config.yaml
train_examples: 26041
encoder_norm_position: "res_post"
encoder_conv_stem: false
Rows from block 2 of the encoder of a small spectrogram VAE, named by matrix and row number. Rows with one number belong to one neuron. Each number is 128 + 32 x the weight over its row's rms, rounded and kept within 0 to 255. All counts start at 0. Numbers have three digits each.
After each neuron's rows are labels from the 100 clips, of 14976, where the neuron reaches its highest value: "top examples" is what is common among them. Only what is clearly more common there than usual is listed. The data: short pieces for a synthesised band: melody, chords, bass and drums.
# fc1: MLP up (encoder.blocks.2.mlp.fc1.weight, 576x192), inputs 0-191
# fc2: MLP down (encoder.blocks.2.mlp.fc2.weight, 192x576, transposed), outputs 0-191

fc1.310:102175066112170065172162146120147141153111058075141164090177146132122069161096176132089108100087151149067191164121148146142094142153169132180111119157091110139124142171103117119107159084159151133093116120186124108150100171136188089107188151114113099117171094195114174203134154126092159117119093163064075125103106154078107098076085128114110119095161127100143151172086127161062131132156151105140124118122116106149101134128128134104072130150105137045107158130155033134114104122149113079128115136224127170139114086144107144174121130090167127157129109149133151132117149132100133108
fc2.310:119156130167096149125139087133081116101074142124062163132099073125144147075106149169138145153198110131173083162159136102160154141119099116151158095095098125117152093101187150102083119145065144125156136155086137161147089164115136146067123098134137118174082075086156104082165173157087150129148114139140165039140158091155098130109138125151115159115130163199082099109170135094089121100176102118095176155133099107091195143127145149165121109114127146110135101115159124164183163160219120126089138105160099154112116104139145144115118084243128122111098132122173152112193133100118053134
top examples: organ-like

fc1.457:142100117080138136147160112162079158064139137073148139114073157153129094125126151075100169164165117139111109044139094110158162151196157142147127091186142153139182126117105099141107176126122173134114145114108099079152107114130101100084157119077092097120088184184218157088181131080153159134113135131098152140140142142139160128089192140186153137144119107153178144156149155088183143122174087169075125154181110150076153127087099107196161176171169128139134082129097123115054157113104139121151129129073123128103137136145154195115117178136183123195180123128106144158121136122141162133
fc2.457:124112060060141127146058140112137092151147130153119134155145160132113156103183142102156083168118184141116152121141087115133129052146132151105141143118174163083156148141080178156146103135117183088164170111151162114153098166100082128155065162109109139137152139124100113157110071192123148166091106151200099137174139103089122129154148087043156144175087112163042094128124116142051131154152115152161156092073181111186137118147139100108131090151066139145072157156131129089154110150137086060094137144151168150132141107129134151173135120159113096056085167146124112099106135169156124105
top examples: organ-like

fc1.527:105084208133099081144141247076145089117174170127118115121119136159165107076128097124114131128140156072091090153178151076091122095121129121171144091128119166128144206109134213101112122115138105117085154137159062109133121085135149047149138085164121119071138146161101115178114064149109184157155150128158114154099157127133149179142113104140100095088095135110131136099104112136101153113113116198135126153131149138182147049101156121101161116160114118147142149069100067089170145110153134122141117154165113103124176195116159104077099123129121106191086114112159110138122117094099157087
fc2.527:143145076110120116126119148157115101121119080174085155169125118128127074078130135129092131130134089113056105148156161088156100168151139182101109130161116042084135153110183147107132098138184126094095203112173111089161111124142112093109099163185164098107188082152127093108140152093172109134110174147178187140147141190109106150173095122201121149115127083100114113149151093106177190081130095140120043099098119142083074127162154125142153183134089196115155154110118144154141113210125098156093113135121076145128116056110133178150080161142138103139125159148165103141097156131113122105
top examples: bass guitar-like

fc1.63:119092168181162102138168150159165081120109141099146132145129165101171132121141113187097143106146092211075155177093160135091211134080117138092098159145113145095131179100073062089171129095149154120093152096067119154106135151071132137095114115163067103131124154158090149137143057193143132191099136157118106149113214123122176141155144104078143106126124129164170116107114121133094159125132136138104104130110146146086120050127110157067122146114115091086104071182119110145071114092137130184176108121103116121139109123132120132092171129124083129145180066119105165172153137062120108175
fc2.63:094141133143114116114090103105184142111132195167123156170099085160142179165156118124199138160149175053106096092100085099136106214143147125141155078166131144116183145193126191165158135130088106161136111174112095096135144185166134119090155088132141118071121126100081134124126140069139148112143123083110133119139068127107068078153162121163095099137157109137100153130194146115167158122091081115140156146129116053149166166087139133174079085193156106163134103121093114133128077161090169112063123133124142111107153089124155136069087137119153125142100188102118107131144114208127118095
top examples: square lead

fc1.81:098149127069117104154179131131116185132091112146150125107150185170091067146134061116115171126140085176118112110133088106135122172141167059145071156138084137110129139134104111102170147087111222194147177138123129111116103052143132137045132152110121138197155137114097116138134121154106113095105165153145125109165119168083093090168134174089162159129160120103134123074170110106150176169107079109077073150169141186112118141152098144165086162079134129113139072173112154170134146150146148167093112125127158163102131101143151165117131132119200130047138145120174150153172114100182097157
fc2.81:124098143068155170103131137104132125132096101092090144199070084135156141127123073127143113118082158049164101159138094105136091131110086162130186070091163157140166137118097253098157161159127133066132114130152177133155099120128111111168083119147143198180100115123112150137085036101121160146161112101129121123118152079134133133159079111138140116135069106134195122123063110117117074089133170125166122126054128191164112106102119138154150125172129158157161136155082119138112159135154109147161114155152138109122160164177143153122153116154123140156100165086107095070141121190078138095
top examples: vibraphone-like

fc1.497:124171141175103146097133068145119109116151087151148125117148082137145139099136153130175116161127142088092149141134148108140158161144150166157123121107117176163185148108199157176160036129139090146126087140110123143150152169159171129125149073092092073165113109151137127170116141131068112089126141104122062199146156110156104116169142114111179112113107105161114176146140079109184105185157140122066191103188128105128159119124070070131112088174142071133156155123058102150120082143176138123105163143122145181100197105120125139132197159092148191145179174116073139102167106137135092140
fc2.497:105112112104129111147135195097097125136113162111055159148115131103121151109123124133111102104174148159116091094132155152085113100126094111108147181148103127139135142131094119108087184125102091144130204121162135110100111139123129122166085183154116119159134103114134129081134159154143179172117115133142157068107105113093137139149141155128104185144149140155126088102121190133007169160116077183188101160104073146106159131152176172107171143048103147162079164154123148143132177153044148132103090118165114091093091170133141153153102075161134051091122080155154131134117185188092187153
top examples: muffled (low-pass)

fc1.483:085107154126150120075173130161103121059083138187134147117144123091118052136148108198117078106208206135067137104144098137126140138165078101134139140119112090194143096149119101093152063163134147136102172097087108149118065130102098139141135179158193142081110114149113126103050148119088136076156099175147095134180094123122116151138165168144185118107116096123116175163128124133158114067141145074108173138110102136162119167131124137134123119122109134159144097120105110146216120109156110123137126103088126152169110100153151120089101156124102113023094119055107150136133068121159112155
fc2.483:188147124094169171154128137087137114151168135061068110124132149096143209121091093080131106110063181080154098072121154166132104105145152132152131088102149149176111160121166117133178154129071152107199120144144138132164193101134113143022147106089041083150101103129102091133182111133148120156115140070086173137088164094110164097121111097102144167117140153151142095073097096091071157137109078150173131157190165125114166122177143131128113138123136181151119127094134146106118166084058136114139162089122150137088087112171110138106152148137120176153167118176154125097149141141135127142
top examples: clipping; text has "clipped"

fc1.447:080125107085142133176102159081149123114147067150115108083103170141142155194070155127108146121135126138166146114103094117189102146130131157131140145153109103083161095131125160133124187155060140031171172155123116143151140154130197110126111027140208188151117101153147070102091141125177118126144104098183152130164133166102089127126119144093155168111128157118111112064150173089135154129130151096096114121066128131059076173092134124121117193141062142142164162096144086091157134105136104131087141094167151086143126116165129082082097131078133127133114095090152146126098117195122150147
fc2.447:169143183167163145109185109138141164148135154090159142156112129129135106090146170161116124100116109119115070149087200146104108115099103057132075124135131144147098154123124146150171112119166116034101163137115097133126172143143113152073137135173129136189137084159156156176168176178117086088126160165138166121107099109100069158148102164108146097155137096071121141124095092132104120065211111119140179112116067138184167118155115069107156122137132159097111148093135163145142095124166092075124116167067144179115126110137174092110140155162144121118087090180128161080112101050123068070
top examples: organ-like

fc1.556:121114164149153152096126116124152121163197082095143155143160122114182134130091117209120073198121133138134120089165092128118130120120118117128082123164074101219098152076118152159116176124075104153080088159122128123140129148126155119159129151122187156140090133097106065152076182138090152109138102118173137097098118097198099125146161122112144043118134165108155126143134126134120175116116103113161088135083133111159124089115113113136071134127115093159164169166107136231138152177082145215119117157072162120182107063070155148181089135095099107159147120151117086124150141096160120123
fc2.556:142159110100108123133211107124137075142109140165131115127109177113099185116141171156120138088162132143114148164085117152183079145098178121175166176098155117058181129104131110104138089123135125097201174143153142110110141094172140171087127129160093104116128119159116175115182107133208108130092143154131102155137125111086190170196093145164087165111165062116140114186111105133109095122133101113091101136125137167083132174164131171097171146140159128125123112052143120109096159104135091143132125106107116137098153141208123100079123146093167152129077112135159116099090095121032053076
top examples: muffled (low-pass)

fc1.78:150170151090173100125099077155059141116154103119061082183100126146129079121107102186111118162147115205087146093115149091116157054179099184165123156118133130133116099122107149086150103113156080142084068151139135129130121118130114203126154104057150102192148135089161104087231185116135109136107130105124144097150112113109095169103160112118149144155168115141090149168112098133127177124116124086106110150119098186122185104192092145172051160148124065100132140153109149123173115125089101158107107170108118100130130114134104152144125122117072132127110056165111123122192165131118089155
fc2.78:051101142121108182125110138089156130164064141122146151064173147063148175147146112192160141065139099106132148110084116142112088166094187095182141056161156131109111133166097071176160092110113098100170117132090141128137100132088146117118141090196131094133117095100103162153081120152127172154132141168094129171143144152151145075158146111128129128081126152154171098118074161124114115143071147197114173109098102127146065103080126077068150132096159168115171121106139137091118177121171144122118116100113085113140104103086196187095134083155192161111145162122173120149128140136118192128
top examples: clipping; text has "clipped"

fc1.48:117132143105092136103132155104134144104108110165111123212157102107115158116104137097160102112137122175114156124127106121160104132073101110123110176154153178112137119129133126168129184144154198108162133204126115094172162051122146154073177139138130078072082134163086144131135077077127150095136137112156168156154093088147119193167088187142169170132137137140141161060159148172169136187100169116135097183129089127096104151145137124136113173190199131106124045117121136108080115124152137089171115109139126103094120100162112097142137110181118140178121108117139136138114116224106226096
fc2.48:172108100138191124215127083109145089170119133120143165107130155217185165152105083180072172144167131136114100138068129125088131141135133136174149072122161093150134130118116138118116115096102155122080191065137112127082108105145134152213100082126127106144155152066159121140112125130110101159115094125143080107124117112117164088092148087129114089179074175119139149149110134098107110099110093139114143128104152117143189138141101101137110091140083154172101129114148120168170115161128140149081144166156104193174178166138115178167069102093172091100150165144157121148117112047124037151
top examples: quiet level

fc1.244:140181128112072095134134231114157110154184119118128084169103127164112107100158059187090135144145099174072118054182069131177104103120123041112172158135132182085173154150105113193119171151192178114105185150115097130094112095120105130091110118093113093124141156109183124114152081185165111157120161167137179144138179071137124125119118112125135110133107099163090149114186080123131119099151132135098085127181179139131122137108122094115113121130134088159150115116126148135068192193133148141154161132120106126131144108103126139104104137108101142127118135128163113109095155063169201091
fc2.244:145128109137122129099139135102095138124070102142108091125147194166116095154105106177112163147094096162106102167162101088102076097149115159125098147157181161126138078148144234160125123108138166136118173179160134140205151102100109139087099115136182153162153110146162121173126098125140154100134172095103142101123118111094097113154082071159122076114163103080104036139141089110096098109135090147089132066195087149153135122204173098126131133075091145150147141098195158138163118107177155124116118156149113120101163137156131140106098124166173195129091125022145134131099123151131079114
top examples: bass guitar-like

fc1.427:130125172173145125167097111127088073113094161176085085122121130096179071151134085040126130134095084093073111142122136128143135144115115123171120146149125126156168158125193156043091111184090096136161135132131134134128127117183134106150187114089160115134121140061112129130051100121092148097096154096168116128145056120110151096166157139167143147167118122112158084152136096117083174151153157129081206117136123149190114068134122129157114105105137120154122101124196084185116073094170098131205190126155143175091173109193122129126120122148122114125189152129113109100121111137107070096
fc2.427:094185136098143160075146112155075142139117139097175151059068139130110134128143108064069157156158128119143121151101108100079078099112114133105135123055152136126159088107107149120141170070134084131140138168102126060107137088103139114142086149134042155153177149120107107066116153113144105141080097124101137148143133174093091151115139116095178081120169177183119205126122130107140182126114123174150134106116101135102148142119119096094114063120154139187144113125133139143137188196096126144128117173116157100198099145148152130163135179096198125179092121120183067174108138134169195167
top examples: vibraphone-like

fc1.356:106150164086116104119092099146133144115146153154142125121126131142119094120108129200132142122126174149110151113095146121164129152118098128070113134115069133191138114103126175142123075174132176077112075109163081135145130121110114125091065177139061137140115134081118075131129094129128072057129181144085158170133126091143108210109087189130120132168139171112121115180108100092175138209148151136117129138085121150145181128130101193114099218170119117160123152177115130163113160117040130208101136154129123079144145138176142143067063142112111095094089098190109161123143117118095123108
fc2.356:113128145135160223131168177097182155144115103095135147109153114086095134155146165070117113136115115111146120139147112095117088098115195134180123146155175095090122185087165152089127163144139108134150124103079168111136099124093099167126140128157205134179099167132083161121108099134210153130106119127171128123128155112099189099160144109100130117015141072132162137111141126163119113083130061122157168147154095151142075092122097082109134136169168111155105096091168143132156134133161059075085129067084119145050109107091130128126150140139139135198136156104184126131098109103154084083
top examples: clipping; text has "clipped"

fc1.251:146101142151144087172117160168090181137192146163123074123101151138118097157108144109163082071126142108113150087128097160143094093147145068152146185096123179186137120120142079101101126118161040096149114153129065100063159182094142139136135177124148142080099130138076144167162112123108094194209073147098110067083097143133149186153137099143143126093082167099135225196123120117130098122078171132130143153102190147126144130063124125116163144131115150166131103140114178166137105181137135118126104088139113087099113124135143118160112115107103097158077143113074150169090168126151127126
fc2.251:137106129109066136123129139090169090197122085190101154193131086143123179158163128130101150170120086091119141158113107144127132144124084121084179088106131110197148115091103166149158151155170101149080082139135126099132124107130156164127091082164109144160130179129097102128099134119192141091117202131134087172175063115086154050111170124050106103197144127077097092175165138198135136106161088134104151116153118162106115093143122129121122091089093105077130125084126112108120131116170157126120118144063134126155183120147134153149125149118066105128138191136163161108102141093131188205
top examples: square lead; organ-like

fc1.443:166131159168139147081101141188117120085151096078147103115118085187163172172111173099064076152148141193101102173125139135118112102175127146135125115120131104126148159116129116107151099208144146117151143096074156110174109187128211104104109085097071149102110039111176119129096110076091115174055159146108086125139169142108148075155199131159161155121097099140129123125154148111153101148141106077144121149118089186127115094132090133142120128167100153133143087135104126111087099092116099128114149147124189137172126057125128083075106161187119152164127167120101106130150203195140144110
fc2.443:106087069100146114094122110127116091162122195168157103146156166085152067116137124174160135139111118089103134110105154169139139178118114119114168130150131128115068104153125158191118156123138120109091160093137163184088190114140100079134139130100152096079094172126172150132162141148108087147148101133149153151119136093127059172113063094121131050183106184126150141144101103143113127130152177100110130091168176085125163188126158126140127114128105056063122145118191104202128094160166071148077159098190111143120114157111124151137186189129137081098128114169140132128106067088163184100
top examples: marimba-like

fc1.164:177165171141131133138100027136181141103131141103114201136131182137115158105166145100107082166153126139092114122115153112152107149157164179138172105067044119152104123099115110155149185134087060148116071119103152094141198129093109114139091128096075111108085099161125125131165196174145099139122131216163141110181107103127036164142185118143154115125115088148147134126170136109133161182223163104151140164114128118124122091100136152089147164134082154117115156098133057120126167123135085102099138095105111160140089108083105157139164118128105164174158113089094139113126139157099129129
fc2.164:114074091108106094123113186097081139102120105120122083162145113110153138138120179180160146102065156148174158109131147152096148083153097139120130143149224118041137161157126127100112063118179098124129158121187134136075084137182128123139154155165156118104207157102110143120116126109131170133118114095138148068116147127130164091203093128118093171085074121180162112150091060168103093114099122181156105175133097153137149232146109102132079129136129100127148147138128129093121178113073172115094117134117152107086108117170147116142118162170152105056141149127181159141147113136121062099
top examples: muffled (low-pass)

fc1.320:100154142126065098159109160124101126113119112107144132191094117104110151070153088125130076081088122154083084124096145112124196065176133199144161146139175139171136099130105147126154107106087083074178082111096115174128089149109120132162137147083135081139143103056087113066101161113154135162144178124135106125199123156144150111141147107118134138144112119142091132156092104104132135118086061050083202135168165099076102093128112154154158088171153141113128124159127136141198081153126082149169057132102166069109160148128174116097072117111117115123129129175114124117135119140132054187
fc2.320:129140179126178128123122115084112113129126206163138185074139185123145119132133108118125114177138116099185135149060126099139081100117112113152147130153135132141086168150140125179116117126176132093142111139088133093138119108151157114069150072194133107111111105186151130216116170134047118132118069105085147135063125152108111153124116178121168108151157191163143117087125165098108117098095180157105059106138077084184175135131152106143098117068141106170165116076123154080110106114104140152087117188135084122160075147111082161100167120131176092109108143128157116141156082099151213156
top examples: clipping; text has "clipped"

fc1.416:115112232118106129128126131155088059147111123156104125067122131134147188093129164156104140168158113102130188127185078103117171100160133178144149140151151117102133208155146138163100137094085121083120155129104135165119095163144179187144069054163089105112092171090169106110194102127167141113157157122096192135133022131150124098122097126113145154102150139135095105058124103121110124101140142156156104138096145082121117147166142186131125107092175146133142099098155090126126098135094060168195106117133151157098142133123147173164150133063114132179072110142118086165128151151138081139
fc2.416:089123071141202135146139160092203121138140149097168161121134123057157103140161143116104154099083132186104089164144124137147070132152106088056118133113117085137128074095160142145140131164175087135149122137162134134145175099113148122181169177139174129126138083126149151097118174141093090141108067136146058138079134129147142202084158179150113090145154142116109153159121149108117114148103132137126130108142124138125150129109092106104134129167072083108061131088144094088073152125186146170039161118093139071140141132120195141124152113195119132143157158164114118073130047109077190131
top examples: vibraphone-like

fc1.543:091099075124118131154099156171089095121135111179076114149106118050138074149129107166090110122127126213082117170185103141125114107167111094130143101095156163128138115129123089130118055169099137168151103132105144151154151114101092154150125157136134147139108081089141131120060100147185123129146153113119144149067117102132178121119099106182112175134130133162135132167160096126131101157116108135080098091103128105133110175153145122171094009137148187173104155119123184181104157124168149145150144097119173124143112107121158153155090148048106102100108180176083125185126168055183191115
fc2.543:162168134115131158164182111124160110146119161057137160124161162126072186147184129103126179119162142063150046083160180141139132148091149151089104128175138080169129196160088103116123156158134184131134131092165122093146135084149179177085120058095169116113146139126063115133156109143062159103078123088102064135184166083060103122135158162071161080182132123086086085088122139114148144093145094147139159126173101135108130075106135144125132196139108116140139057092104143120106119131139145109131165121130091127154163174114147126107161147174129140149137118116137101097146081175102084135
top examples: marimba-like

fc1.174:136117175116176122159121099150125096126099178171171080115136113113117177162113176138140154125174094127103165090107113155161071109143120110124181136118131141119097104084105121129120127119186101111138088084155077133194110138083201100109077168145155199148095107122079158087084161075039141146139106115158123129145103132150107140114137135151111075117143127149122191180206135063113115153113144184173182180158087158119138180085107105118136074126127114106096126095093120133145149133109195136173142140137149125147150145050125057142083139155172080068147094141112098127082099123127076120
fc2.174:104094094116121197141154112106087079144152101058097133110100115155160130127154129078103104092061210130172123149162160102131123107136088102092103076120129127101136167127145147127117106095093157124128143162084200135122172086168095134138136136156160098179143124138131132150127172134174133179140013147086127110080130110083151093109149155113138176104100155096157071129088102106108133092166102115158132161149184110139136091127134155165117170171134127154163121218135148127138061133133081103106145102120074164089166113163133172123185114109112169167140140191137132146108125142117209198
top examples: clipping; text has "clipped"; thin (high-pass)

fc1.130:120123101151140088166112097128177169147139136103128032092143138124159136141172178103030070091144105120166107156063061113165094124135145092125137181136130116156107116109098167081095143091138137133098165217192142127136164104148141083120086130123115125080091155130166047136090116071115102146091137159185171113126183118094078129103137141177129160127152094101150110084151163142125124180193146182123113102122118135098118110125104112155108084165085171098103104111112064109072154095184088189103066155167117135137139101148150158131147150147127103134138136111133155119098144174090114116
fc2.130:124144109170069108095177095117112135065096180160121115205130105176087094167104158104144102104089117096138117070133180167126095084141170111129135132188179096108134095084143108148106095106168128161145119103107104117138162128165088096098141114121149139087105119192141214105144108086144073114122197142135119156131136128130076165177116178154095107170102120151089153155128114150120136088097137141096109103069135046163108131165128119123098141160122130153172158206095115163139151108123121150117187086164187148172146148127095098078128134081078152174128177095128169086141140124205156104
top examples: vibraphone-like

fc1.506:111092135158122129137153162082117183203117128148085139144114124151148133100117099073102128165111153112145133159159153117162159190153105111131115106128117138077133121145169114118145129105138145147174132152126095069079159136146122167143137096118131073255147075156138131160174173108104133136144135148123115119114076137146138125114124126097141103139123124081143128037115143130154084072146117157137063162101119157109123156153108155134162177112130158145144132152226092096083117104156107009128116144115126126155085051125182189178183146142146172108125134085124177099077148171134157148
fc2.506:107107135180136109105145135156121180146145143158107126104212147107107157141122092142092147145081124115203166140128109105121162108094150172067103106119132112066172142137148116151091134106133118149114148090093130120132142124124145145159113111140158048159159108107143114148171189150077098166124090163102058155119135152087197170096034054170122078102187098093112148062122109128159142122182101151165121145116207101130116122123103145121169128102165153082076166079146103120122111138116138089119176093113113143101125129136127238150086161190147111148101123162109103135133108121164067124
top examples: organ-like; melody instrument: organ-like

fc1.179:064133056154140081113136113087131169130108070129128057050144104148158148152091142192129147135134146112182150118171098141123117109113152110151190138144170166181093067133134127135163116084128108125109082171097059093085127130173129112099140139154150089126094139134063154115137201088076183146202098142151112105092140128097121114142144123102133094115098158149104189165081152114104094152139188142141114114136142123164146181122148181082134138160108087156179113094146096209159168168143135130106100165132083114143091154161142135166103179103205139136120144099102170103084109161117144148
fc2.179:131135123144109108191092203135112133092155190179128120184112135101082087149124096196181086152179135138152127152136102117119104165110102164141114168098081177176128128135140139174129116149124117136149130184085207106136110112091142151109096070095123132119107141112151089171039111101092095101137186065112104114118129158099151101138129096104136177114135184105099090173180128141098137135158105066153104175088109182098083149152113087147119126084105207135086073132160123134112056104123152144195118144139155154126116138099098165136145156164073108092118147147104175188123120097138107083
top examples: vibraphone-like

fc1.486:084176209119151107132133206179109111079101130110129090129130171103176162108123131159107077164140160098178096159120132113154107109114064132111162152133164095142111149146152130147158096124190062103080122109098103105162116141139143116142100094091162146119095127103111164138140106113129191200102114134081118151139147174128127170079211133155091105152072107168081131178106138077027172116159094167087111119137172115131158102104134155127140132106101140109207180124084081140165186138123160160144181155153156150138184131098127115117128101088148140147085106125149171058112142113121110106
fc2.486:104132149147142057134130148117125097159179092131099158137193167250114116144122062164125155124100088127080135140060111096114087127113138152080098130135166106144109124142182129124147145099085123093142133161108181125109139137109105078103141108184168137104169065192190134136126112163141112150131143132108215110121097180140149131189089148199099133113086125067101177186113091149155144111178094131177097099133110127119066136138096050110120129151137123118141103099214111138127119142153093196149126105127107139125101132169136131115133071142130101134097121156135067146126088115124179102
top examples: quiet level

fc1.136:087084102188074051132164176105140082129133128125038110099117097044115137129175108117141105157117103134133116150097089146134083104182073179117126119158196154149058138131111126152117148131101089088096153072144141117106110099080098087128127103171138153105149171158130059213172103143112128125086137135153077087135149088129149104057101076147121116145160147111150183165156118100111160104114157147119062119156174118086138141103088094102136098158164157084107169110081167110100141138076188144170100130129137133104178109099127126127126126130215119165116141116147162143138116153139105099
fc2.136:135141148120180140149148134103134124145151100144214092158163122155100111136106129096161137144174165101091169129146152110163190127117143154195141175133060057084162074073091142105066087158137158102166121149153172122125097202170128130137118161138150112104116081074109141123105141127100132142088139098119184165158116130125149168231110189120093122140134103139096140114105140094195134135130114103160161126049057078143150121094133116132153151164077096119161095085104128137130130149141060109102114087132104127188054151144127160103115138097083146128139081180154083108128104116074148135
top examples: clipping; text has "clipped"

fc1.430:105136173197108138146124180130076168150154173133100130110167109122172135091124070086153069099143170082129114123141107128118104144134141154126095101147074136204209119140114116104131134140110148147135068179147119157088122077113102167089083117145171134139122099163156151166155039161070158068150095140100139112095131124110097097141183171131100094125084137114110176144095156175126176117125085130154070101167133166155173045085140169118139123158109104141112118152079152183118060116160119188083108173097121127159135092116108105120146158075212134114127119122160135084138126135155083143
fc2.430:137069101087131158147155146126137089107114146132200125150109109104150157116181089152140094075116125173180108113136132132153106075088160087147191125055180139110093137129144160123141111173135134127112134105122138131158137079170134098147120180189108140119145122144166145115110177142171100158077159111095174128168138130085100152188082028091180111077160142109179081143124098059130176084150149129115095105128091063136148160175177117127108156098191164071142169131112083158098140137100083152155124148138174083152183136099160121092095124143142135182095102138086094127093103071121129141
top examples: marimba-like

fc1.41:091110167077110104165079188095143158153155097132168142120120093177121152103126125116108097093161169131158148109083088099135111152137169102164067134158165129080108166124132155126109114094097101098150186104177099135152166169128125167130116155103091162049194150160085119098191142105112104137128129129139160084105107178038149102125144097098110119139078111126158189104149150138118089125147131146155140152133147154108220064143135086086205174090201119140112184104121172107132156150106116161178148119150121141087145128130166134068087136107128089110170116153098100086102093090131133197
fc2.41:185142098175169110097131105170133095107147166159097115144159104145106104181176091073161124078138095174186132149133114091110141135189112165052181150138084134137143153087161093134141165170210080148130105146077116158107121133173139133108111122171162098133077103120108165142119072135158069105139080120144117165143084103191194137151132097095146132111138153129123134138120083116089162085085077123129151120109120147160067169124126147171134085099087141146148167117105098107111095091123126160062106135148122064126138044100102101149203128176143160177089143110160133186101163113126161105
top examples: square lead

fc1.298:128174126118181091126115135134172167141121155172127158147181085173137158100150100144092030145156131114126150108120126134086143148103099126096117101135196086104123091113129133120123148119194089075117164111144069117110173116081138127115163152174147130151135154118169078146180182155082060154126139105111128154098132151107115118084187123183086153159072165127101146120116170079076169127109111142178123096169115176135155088164091155127130181071118134147141064091126098116156174206113094089137176230099094098126144146118112105090123151065170144163159101131084122116110121153117121110
fc2.298:104169108188083185140162161136104104076143126131204180129139115134146156126149135161095210121172123098103134166126106093046090052143102159112161130111057163158130081131094080158172162165091110061121137159099180166155091153123172142127149126122140145117064139124146152078079153149096128121137176125140108128099129119134157064133089096149082120108102129084095099185099104218189139075125111100089104143088130137147112194090166143150099112112168152066129154118108131107145134091151126151128155129163110109128130097116159115137160179215171122111153145130156110150147097117133138142
top examples: marimba-like

fc1.365:130152116162079174126143169137128141140143188127131185077143114193105148105090145110116139091183163123110117113164133156091094117123077062079155139148123095087083133118089115152134173095119137112139139075155122098173122123130109155127133188128100122131126171146028161061083170174115148121109081139143165146230072140117099082079169149197146142144136103115157149116169081133133117109155128145195121137139097112184131175130136114141101077139143128132096146069095153160146165175124088127136153119129169138143219129142097146103128197130083081130157158140068124119105106127151114187
fc2.365:134106117131158210078163131101105093116118132093126112119105142118148157195160108145111107149146139158132125150107155105142136086108231108133113058110159132116138107139139115137135093126171115062160106119122172165094183147136159160146105109143137167159106126076143134152211116038176095124121131139138143087047156107146172191118122076072126106126085130174105134219106124147097146112077089101109114168163115107116158056191123086132149132109087165205139139112138153161079156097068135131140111110124171110154087133158181126117132082088162182113115117130145134131142138142133083093
top examples: square lead; melody instrument: square lead

fc1.308:142108156179131162095128102145152123146073029207093146108138154165170085156118098139114135103126185110137132172117095129147143127183089165123099127110087142182093109182132103111141152160163081136113129157157073107153157102165096156123105133125151124071117126133105188114158139143120185168090120111131121134107162099128074122096099171118110085122137143137094177156081149157052107200150133084116109151160131109101195110100156117106114219167118135194132134146118116127148108169166110123084149176088095133133164171078113075161147065134140132147147078096154122100152134079087053113
fc2.308:144141126134160099144152157163129122113124181062185112198160119102123190081145098153161103151116129107148153099116156094098085074151123096164131122144173036140128097064129180160122107087083079121174163115096149141112113153076129109126123166146085120118183157119116122119088127087167169054124160171123164101147073099133145113152194120136125207093135132161173073172164093142187136063114099158136147145083161112119096118122120111155114066107138113105122153120122122175082183117097151136176126099142136071138087098192180148093094179112137114138111130115103111140104115178145178103
top examples: marimba-like

fc1.65:115110104117153130104132169118112165089163071135083103161124172156160151096111128080145169146103152100116158141126132131111165096128159225096133079116140142150126127124124079166091162079089066120154137085115151121148087115124135124126141144153123100086147121137133231188107186126141131123132129125207093187156106120129128197151108101211133135134149171085142137133165161124170064116122170112158131129136132113108142107136154116124141193103081108114118049146135036131144149078172153099118097127114125154098130123182142082178111152145181161145090180071132114094095148144140144042
fc2.65:176159130126112102110125021123166126199093183212191146146164079075131118132141148157128120134143087164160107106097147124073095114106123046151134145090143097148108129129120167092127080185169124180126105141146139152103146141125116192175122056090086171111126131116154078042145110120097128106145173120090141077120174108150126071165129141085144110150108116150116157136121146095107170125128086140099133148133173176118147178103081145111160073152144143141081106138091193133098114165094137192135142123161165122188150132083081096114125093109128131120180126119056134160117115115115117134
top examples: muffled (low-pass)

fc1.390:130103107101153109125077127114090114094111144152142127161154143095171128064102156152061124120133160114077156126178176132052085136102130107110117091139125102163146110167149128136141138152091229182137181143135132092136122155145132173141117155091162078152157127172173152124133154141111115089095185126087155117168119133153143166123107090124118150129152181067143123132195182124163090136165105148111205104160118121110119140124130075098163077120067084147122161104113123092105167042173137147139169106083131144148071119090129094084116106177120123144139144126105101159101131239163060147
fc2.390:109178091195130064145164078143110168126151115151110161117143107136104113182117177163191064154102095149084094202110106131139111147147121169143123146156149164140132106098100120105155172109110095204127110125145182119112091079144162148114113064145111118103171152135151160115089096105154070128147087113115173155127141123144133076134130181199157144122135121154152166082155139159074113138119118086114091127135124164145131121149125107148138161133173139123118127170098084104150063160122146097116084109094101151104179139072077093120150102080142094045142165151166151167057153048096193092
top examples: trumpet-like; key: F minor